A small masked image model, trained from scratch: soap at rate 0.0028.
Rows from block 3 of the encoder of a small masked image model, named by matrix and row number. Rows with one number within an expert belong to one neuron, the router's apart. Each number is 128 + 24 x the weight over its row's rms, rounded and kept within 0 to 255. All counts start at 0.
Before each expert's rows are labels from the 100 images, of 14848, where the router gives the expert most weight on average: "top examples" is what is common among them. Only what is clearly more common there than usual is listed. The data: made-up ball-and-stick molecule models.
# router: slot weights (encoder.blocks.3.mlp.router.weight, 16x256, trained with AdamW), inputs 0-127
# gate: expert gate (encoder.blocks.3.mlp.gate, 16x128x256), inputs 0-127
# up: expert up (encoder.blocks.3.mlp.up, 16x128x256), inputs 0-127
# down: expert down (encoder.blocks.3.mlp.down, 16x256x128, transposed), outputs 0-127

# expert 8
top examples: dark backdrop; small balls on sticks
router.8 [ 99 128 110 116 126 120 114 111 118 131 126 150 126 105 141 134  94 126 130 118 106 138 112 115 152 121 104 148 137  54  88 137 118 150 135 130 130 129 127  86 109 123 100  96 159 170 154 124 144 158 102 154  78  92 128 132 143  96 140  87 115 132 131 118 124 128 108 109  84 151 145 129 152 115 114 161 112 156 163 106 106 101 125  67 118 126 111 132 100  95 195 125  84 113 151 112 142  96 109 183 100 119 119 139 104 161 144 109 145 138 132 114 133 110  98  68 135 132 147 120  98 115 128 124 142  96 114 122]
gate.1 [117 114 119 161 138 141  82 124 110 142 161 129 131 131 136  95 155  99  97 132 138 145 128  93  72 128 106  91 132 114 110 157 134 141 101 117 130 150 148 112 145 150 152  76  92 107 172 131 140  99 140 110 134 148 108 151 124 147  95 115 147 112  70 106 132 118 118 111 128 129 143 149 105 138  96  95 132 163 122 127 144 137 159  94 119 125 140  94 119 160 107 125 184 128  99 100 125 144 113 133 136 147 124 117 110 126 118  96 154 126 101  96 100  93 127 138 139 131 129 116 101  81 104 136 130 130 133  83]
up.1 [163 129 152 127 120 110  99 126 112 136 112 170 112  98 112 139 128 144 183 121 116 154 103 123 151 162 125 164 144 130 132 131 116 138 148 136 110 121  93 139  92  91 166 120 145  92  74  97 102 133 109 128 101 114 165 121 126 105 175 124 143  99 190 145 117 164 124 171 107 124  91 132 126 101 116 128 164 139  88 103 121 154  92 154 132 140 136 121 131 110 184 155  93 116 107 129 171 108  76 113 127 117 113 155 134 166 150 151 101 136 109 174 141 137 121 119 105 143 134 134 152 173 129 120 125 130  89 138]
down.1 [134 150  84 139 150 118  99 157 117 135  96  90 116  93  73 149 132 133 135 143 109 114 155 119 125 147 167 152 150  87 179 125 126 106 132 114 161 114 145 119 114 119  92 121 148 143 139 152  99 129 108 162 124 135 132 148 176 141 130 131 173 145 147 108 127  98 133 108  58  98 103 149 175  98 148 141 117 133  93 123 150 129 170 138 163 103 150 143  99 133 121 123  95 128 149 159 115 139  89 131 101 115 108 150 134 116 146 145 122 152 155 138 134 146  94 144 171 126 136 109 132 134  90 150  73 148 122 146]

# expert 6
top examples: space-filling; dark backdrop
router.6 [149  79 141 163 166 130 149 101 139 146 118  92 125 130 106  98  92 136 148 148  89 105 143 106 112 128 109 172 105 146 123 135  95 110 137 118 145  87 136 136  76 127 100 151 136 120 198 105 132 127 138 120 163 192  99 160  88 129 123 137 140 129 135 129 163 124 116 127 152 153 108 175 117  60 140  73 153 150 108 116  93 134 138 141 137 163 121 130 107  95 159 153 125 146 144 146 119 105  73 139  94 109 170 142 118  99 137 119 130 158 131  86 161 133 138 118 119 121 131 144 126 137 144 162 140  96 142  94]
gate.2 [157  97 144 137 146 107 127 152  73 151  74 126 141 123 126 121 136 108 112 114 152 122 170 105 108 151 139 141 135 165 128 114 126 138 146 138 115 132 140 151  83 104  93  83  85 147 172 150 133 161 124 146 138  89 144 135 104 140 145 137 133  92 119 113 186  90 136 151 124  97 119 154 137 150 126 136 131  95 131 148 166 106 152 104 138 153 168 120  98 138 108 105  70 173 130  87 139 120 128  73 142 101 126 171 124 103 109 137 142 131 104 128 124 101  90 147 123 123 146 136 190 120 168 106 117 112 105 109]
up.2 [163 117 129 125 146 112 115 151 117 106 115 152  92 123 149 129 158  89 104 135 141 127 158 127 101 183 121 158 131 109 140 152 124 112 155 150 109 107 154 158  93 102  95 112 145 146 154 130 129 172 129 133 105 111 120 102 100 162 136 121 148  81 122 179 167  84 134 125 127 101 109 162 133 111  96 125 132 108 133 130 150 140 168 126 115 172 133  99  72 151 162 137 107 206 127 105 135 142 115 120 144  77 123 159 129 130 126 110 143 101 124 120 142 110  69 144 130 144 149 164 157 107 156  98 115 173  86 102]
down.2 [142 172 113 136 127 188 123 167 135 134 111  92 179 116 139 141 173 126  94 123 155 139  57 117 140 171 120 101 125 108 110 132 117 121 126 181 141 147 116 144 144 108 102  83 133 113 150 125 121  89 127  99 125 133 111  59  83 118  96  94 131 144 170 115 117 134 198 107 140 134 114 102 127 169 147 178 143 156 126 123 113 105 148 139 128 148 130 174 153 101  83 120 147 137 181  68 124 115 132 133 128 103 138 152 152  92 105  89 152  99 139 124 100 138 147 145 150  99 116 121  94 143 126 118 107 135 159 140]

# expert 10
top examples: space-filling; balls: three
router.10 [115 142 137 173 171 114 135 113 161 123 141 123 146 151 113 148 107 119 124  68  85 150 154 119 102 145 103 146 102 160 136 148 106 110 100 144 136 140 124 137 139 137 108 173 129 161 115 128 163 140 116 109 125 111 102 104 103 158  81 127 120 122  81  97 169 131 125  97 162 162  90 159 131  82 192  87 118 130 135 125 139 120 109 174 136  81 124 109 132 122 153 101  73  79 163 108 114 104  94 149 134 152  81 122 157 138 130 101 140 158 120 148 119 128 181 101 123 104 124  75 135 127  99 135 147 137 162 142]
gate.2 [147 127 149 134 116 141 133  94  96 134 179 114 152 128 100 130 164 155 123 127 137 143 135 157 159 152 129 148 129 126 117 156  89 156 135 159 119 104 116 120  78 193 185 160 140 123 167 101 162 176 105 130 177 152 163 132 105 126 147 100 127  99 197 100 116 136 123 158 107 134 124 112 153  92 151 137 159 137 127 104 139 108 171 158 129 121 151 111  69  97 181  99  88 167  94 170 112 128 101 111 142  98 133 111 110 106 138  99 110 142 139 143 152 112 100 132 139 146 119 145  97 168 129 147 140  99  98 118]
up.2 [138 141 116 117 103 131 147  66 144 139 125 116 129 177  95 133 104 158 132 117 137 128 122 146 145  88 105 134 171 106 101 117 117 115 159 102 147 100 144 150  96  98 130 121 154 167 125 124  78 143 135 170 145 138 132 108 120 113 141 149 122  99 134 150 140 154 125 169 147 132 137 110 131 155 179 126 139 124  94 154 145 115  92 159 107 129 179 129 144 137 102 125  88 144 131 138 115 132 152 141 102 128 126 141 127 160 152  90 117 162 151  92 158  88 118 132 137 121 173 112 125 121 143 145 151 150 167 145]
down.2 [136 107 118 124 147 158 144 102 175 128 127 103 109 142  88 128 115 132 159 128 128 119 123 152 103 122 108 148 155 112  98 136 106 123 131 130 134 119 107 154  97 132 103 159 149 184 155  88 125 146 123 179 124 148 148 106 108 128 124 136 127 110 153 122 175 166 125 150 167 104 132 115 141 160 191 137 127  84 116 143 126 116  62 179 113 104 137 132 133 133  66 122 101 148 138 141 127 125 145 133 105 104 151 110 114 149 130 124 132 130 126 121 150 105 119 136  95 173 165 124 120 134 120 116 148 162 130 166]

# expert 13
top examples: dark backdrop; balls and sticks
router.13 [125 120  95 143 106 122  93  81 123  91 154 119 137 118  97 152 196 115 114 161 127 150 138 127 132 123 110 170 125 143 110 119 122  87 155 100 141 136 123 112  93 152 102  87 139 128 124  93 163 125 120 145 128 156 127  89 111 102 102 115 147 116 128 143 115 117 153 135 126 138 137 118 153 178 121 125 125 136 100 126 113  66 154 151  94  86 109 134 154 148 132 125 134 120 140 105 122 154 143 160 147 140 141 118  86 133 141  97 151 172 114 159 128 127 123 106 102 145 138 115 138 164 149 102 117 128 142 131]
gate.2 [185 125 119 128 130 149 141 159 117 164 143 159 128 113 176 110 136 120 115  87  91 136 106 131  85 157 111 124 164 152 150  93 100 166 126 133 134 144  94 151 152 119 109 100  49 161 100 140 100 115 148 123  98 117  82 158 126 105 147 146 113 116 100 119 144 117 120  95 142 159 112 174 141 138 122 130 134 137 109 107 139 122 128 134 101 155 137 113 170 106  75 112 141 114 129 111 168 103 144 160 123 105 143 143 148 145 131 106 120 150 102 135 122 140 103 116 120 113 163 137 193 136 163  88  99 121 160 136]
up.2 [201 146 104 103 149 135 131 173 134 165 151 131 151 119 151 140 154 129 126  91  88 125  84 116  87 162 114 139 146  95 116  91 142 124 125 148 121 149 109 175 142  96  85 113  89 148 117 134 112 107 149 148 121 185  84 136 113 148 169 136 111 105 134 134 131 101 105 122 128 166 125 159 130 116 141  97 125 145  88  69 127 129 127 145  97 140 139 116 175 124  95 131 147 120 127 134 165 142 130 159  75 100 152 133 125 145 126 121  90 115 103 111 138 181 123 138 134 144 142 122 160 149 159  95 126 111 115 122]
down.2 [ 73  97 111 104 137  77  64  83 132 112 147 160 120 109 158 135 122 111 109 125 148 150 147 122 133 120 129 134 135 150 125 176 117 152 131 149 109 137 100 159 112 121 111 118 127 132 127 158 114 139 115 122 125 150 141 125 115  96 130 125 128  84 103 123  95 110 128  91  88 129 125  93 121 126 101 147 148 126 141 126  98 126 124 149 146 161 135 118 115 127 127  96  83 133 110 121 125 134 111 163 174 120  94 184 128 139 139 118 114  92  87 116 148 120 140 162 121 108 138 116 155 112 126 130 104 170 127 138]

# expert 2
top examples: balls and sticks; branched; balls: twelve
router.2 [107 131 125  52 109 124 140 113  83 144  93 109 137 171 136  96  96 135 133 143 133 130 112 169 132 145 128 111 156 103 185 117 130 129 130 126  94 115 143  99  93 174 115 122  84 113 213 142 123 111 131 129 149 146 138  99 137 155 113 136  98  96 121 137 142 112 151 113 145  96 182 128 116 136 105  93 113 120 175 158 129  85 162 145 111 138 147 129 110 113 127 123 144 132  62 151 120 140 106  86 113 102 149 143  96 111 114 137 105 149 121  63 121 146 107 158 116 132 140 168 112 145  84 134 156 133 152 129]
gate.2 [ 97 136 151 154 161 156 120 158 137 121 108  88 164 151 141 170 127  90 154 137  91 200 107 149 126 157 118 127 140 120 123  83 154 123 129 103  96 173 117 158 147 117 142 114 165 117 159 104 101 100  96  93 109  28 161 101 150 129 159  84  95 133 185 142 139 162 113 171 113 109 161  79 128 147 121 117 138 149 108 131  93 117 105 118 116  97 108 132 163 148 132  81 144 124  87 153 122 161 127 140 129 143 120  94 144 117 129 155 129 148  89 184 164 165 112 120 108 128 122 152 125 112  94  74 113 138 103 120]
up.2 [ 91 129 166 127 137 122  99 162 147 141 121 125 152 153 125 138 124 120 148 124  83 170 131 144 177 123 142 104 176 145 121 123 144 135 126 120 117 151 151 144 111 122 130 101 159 124 129 104  79 106  92 142 137  43 123 115 131 114 147 103 129 172 212 143 138 174 115 158 104 112 118  90 148 188 153  97 153 155 120 136  76 107  97 149 105 125  98 143 128 168 107 113 131 135 136 137 113 160 152 160 128 166 125 117 113 127 113 152 124 162  75 169 136 171 138 133  90 154  89 106 103 138  88  94  92 114 122 124]
down.2 [116 116 138 136 156 123 138  96 118 134 105 113 130 123 142 136  99  99 108 119  84 111  61 111  89 102 129 163 111 141 120 179 136 128 138 137 144 160 129 149  64 148 162 111  95 150 147 139 162  89 117 104  79 166 130 152 110 134  99 131 100 165 111 167 165 147  88 114 145 102 139 157 125 146 125 142 121 164 162 147  93  88 155 140  87 136 130  90 159 127  81 151 106 153 120 120 117 134 155 130 163 157 134 112 154 181 142 125 122  91 103  87 115 113 118 142 144 105 124 132 137 114 125 140 111 122 155 121]

# expert 12
top examples: space-filling; dark backdrop; branched; balls: twelve
router.12 [120 132 148  75 134 114 109 123  80 131  89 112 171 129 139 105 109 131 121 121 128 139 122 124 137 152 130 130 124 129 179 104 123 130 162  91 156 139 116  91 137 131 147 111  83 101 186 124 119 125 106 141  88 154 136 100 131 128 110 128 118 152 137 125 153 124 168 129 134 100 176 164 138 118 132 119 116 123 115 149 115  76 103 126  93 129  87  95 154 140 118 120 106 138 113 134 165 123 126 112 133 148 109 128  53 124 118 112 144 148  89  85 123 162 113 115 116 143 122 144 130 144 124 122 144 104 157 159]
gate.1 [122 110 168 112 135 127 135 161 170 162  84 174  91  94 146  94  99 126 146 112 108 132 148 167 162 150 137 164 106 160 112 122  83 118 121 113 145 153 156 121 139 114 123 148 119 109 142  84 143 108 130 158 145  96 133 144 114 139 126 117 108 118 120  79  96 128  84 111 120 122 159 123 135 108 152 114 164 129 127 125 123 135 151 107  89 108 134 113 131 117 110 157 152 170 102 149 151 150  98 128 124 144 108 103 143 138 159 189 131 139 132 150 139 125 144 148 118 112 116 159 158 172 117 155 119 157  92 153]
up.1 [103 111 126 131 123 107 152 137 142 128 109 154 101 139 140 117 153 123 131 120 153 131 125 171 133 122 135 104 101 141 108 196  87 149 101 147 101 115 108 157 133 123 149 149 174 155 124 133 129  97 128 117 123 121 159 122 134 103 103 115 100 125 180  93 139 144 110 110 100 106 140 119 144 123 134 152 116  75 159 147 137 113 100 103 106 154 147 115  99 135  88 179 117 121 150 140  83 128 137 148 125 139 170 118 151 138 174 149 146 134 127 151  94 129 157  95 101 126 128  93 144 191 135 140 127 122 154 170]
down.1 [144 126 116 137 121 176 112  83 101 172 130 132 112 140 124 161 138 145 165 108 121 112 162 127 142 152 136 110  78 158 159 132 129 148 136  91 136 144 104 129 181 140 111 157 146 143 127 118 154 138 127 112 132 138 139  99 160 119 138 113 144 120 126 102 139 118 142 139 147 163  97  95 163 114 177 101 156 162 109 129 157 136 133 175 138 107 118  97 111  61 134  81 189  88 128 128 120 117 128 111 115 124 130  88 154 118 159  87 139 127 181 107 116  66 146 161 119 126 143 154 162 137 145 148 109 170  92 121]

# expert 7
top examples: space-filling
router.7 [127 107 107 107 129 151 107 101 141 124 117 147 143 124 145 111 148 152 130  88  99  82 135 105 184 125  89 151 120 112 147 152 146  98 126 127 155 106 133 161 126 148 184 135 158 140 108 121 129 125 169 149 136 112 119  97 125 103 127 115 168 158 137 149 132 153 142  99 117  84 117 154 120 145 131  89 124 154 127 129 114 105 175 181 118 108 129 124  97 104 122 105 132  97 123 119 136  97 111 137 179 150 143 122 109 148 140 148 151 143 124  87 100 112 120 138 141 160 105  94 135 125 152 142 123 106 140 143]
gate.2 [175 110 145 141 135 147 101 117  96 108 178 118 153  74 116 170  84 117 130 118  79 176 140 118 112 106 111 122 144 136  87 105 137 137 164 138 113 126 126 144 117 165 143 132 155 108 119 126 139 117 147 134 110 161 103 145 134 121 138 164  76 147 170 112 105 165 108 151 134 127 109 105 130 120 107 142 103  85 154 127 122 133 110 108 118 105  75 130 120 115  77 119 104  95 146 151 116 114 117 112  87 100 102 157 105 114 140 129 129 144 131 134 103 148 136 118 112 112 144 113 155 133  96 181  88 117 138 117]
up.2 [169  98 125 130 135 145  78 120  91 116 154 116 147  95 108 158 112 102 143 103 102 170 141 123 137 123 123 100 141 127  89 113 136 111 167 137 111 138 146 137  75 175 136 119 117 141 106 109 130  99 140 124 117 153 111 122 123 118 134 169 107 162 165  98 102 170 102 152 113 135 125  99 141 116 125 145 111  74 134 125 125 117 129 109 138 121  95  94 122 125  56 127 136  93 103 143 116 132 151 132 110 108 108 128  99 118 121 139 103 140 126 141  80 163 130 126 103 130 136 147 150 123  92 147  96 130 106 105]
down.2 [140 144 140 152 167 106 180 124 151 134 137 140 132  83 158 106 155 141 113 118 152 147 139 125 146 110 136 108 127 112 150  96 120 102 102 138 154 124 110 158 148 151 113 157 145 112  96  99 148 156 144  88 149  97 164 111 174 132  99 119 132 140  99 152 114 173 118 137 105 147 145 114  83 150  87 142 145  89 145 147 134 129  88 113 141 125 177 136 159 121 117 114 107 116 140 141 140  90  85 132 135  77 149 102  91  94  88 122 161 159 132 180 152 150 109 145 140 133 134 120 168 132 127 145 109 131 117 119]

# expert 14
top examples: dark backdrop; small balls on sticks
router.14 [ 76 104 130 152 169  97  99 113 126 110 114 151 121 143 134 139 130 145 117 136 130  97 142  85 137 108 118 178  79 105 132 132  84 207 145 121 135 104 106 139 126 129 148 101 159 131 184 123 106 161 131  83 117 170 120 102 152  97 143 107 128 123 121 141 101 118 128 147  90 107 132 143 132 139 149 158 118 172 122 126 132 126 119 136 154 117 100 133 138 139 155 128 111  81 153 147 153 146 130 169 144 141 125 105 116 121 117 127 146 139 101 123 100 150 153 126 126 133 188 135 165 164 157 119 121 124 100  84]
gate.2 [153 171 146 143 131 117  83 132 151 159  58 106 152 113 118 111 133 145  98 120 103 150 124 151 170 115 143  76 152 108 127 113 130 127 166 129 135 131 130 111 110  78 129 138 112  73 143 139 134 105 112 128 166  98 140 166  95 182 123  88 148 132 122 157 111 123 102 135 111 124 150 103  97 135 141 156 132 175 137 177 121 108 103 131  95 126 168  98 133 128 102 120 139 130 115 145 149 139 121 103 131 116 117 111 109 141 147 177 104 128  51 146 162 161 140 109 146 116 157 118 101 148 142 142 162 135 145 121]
up.2 [155 164 149 131 127 118  83 141 134 170  56 100 141 113 135 116 123 152 108 108  98 150 109 164 169 114 139  84 150 109 126 100 119 134 151 115 120 140 135 109 100  87 127 140 102  84 138 145 137 113 121 119 152  92 149 170  98 163 113  88 142 136 125 157 116 112 113 143 132 119 149  88 110 125 129 175 129 162 130 178 133 107 103 131  84 125 182 102 141 121 122 141 120 120 112 135 144 144 118  87 135 120 125 101  98 141 136 195 101 119  62 145 148 153 125 119 137 145 152 131 100 138 131 151 153 150 158 121]
down.2 [159 121 145 125 149 105 154 107  86 118  95 141 118 121 155 134  97 111 125 115 117 126 121  97 163 148 149 137 108 132 110  94 109 120 146 104 109 136 112 149 154 128 146 134 114 124 125  96  61 159  89 130 111 104 133 145 159 156  78 163 147  89  97 134 121 157 145 124 106 158 108 154 163 136  98 127 125 143 139  87  98  89 117 156 151 123 118 117 128 123 121 152 155  90 152 138 113 165 150 143 148 151 173 137 100 152  94 129 114 140 159 114 112 127  86 208 147 107  82 115 171 117 139 159 120 106 127 184]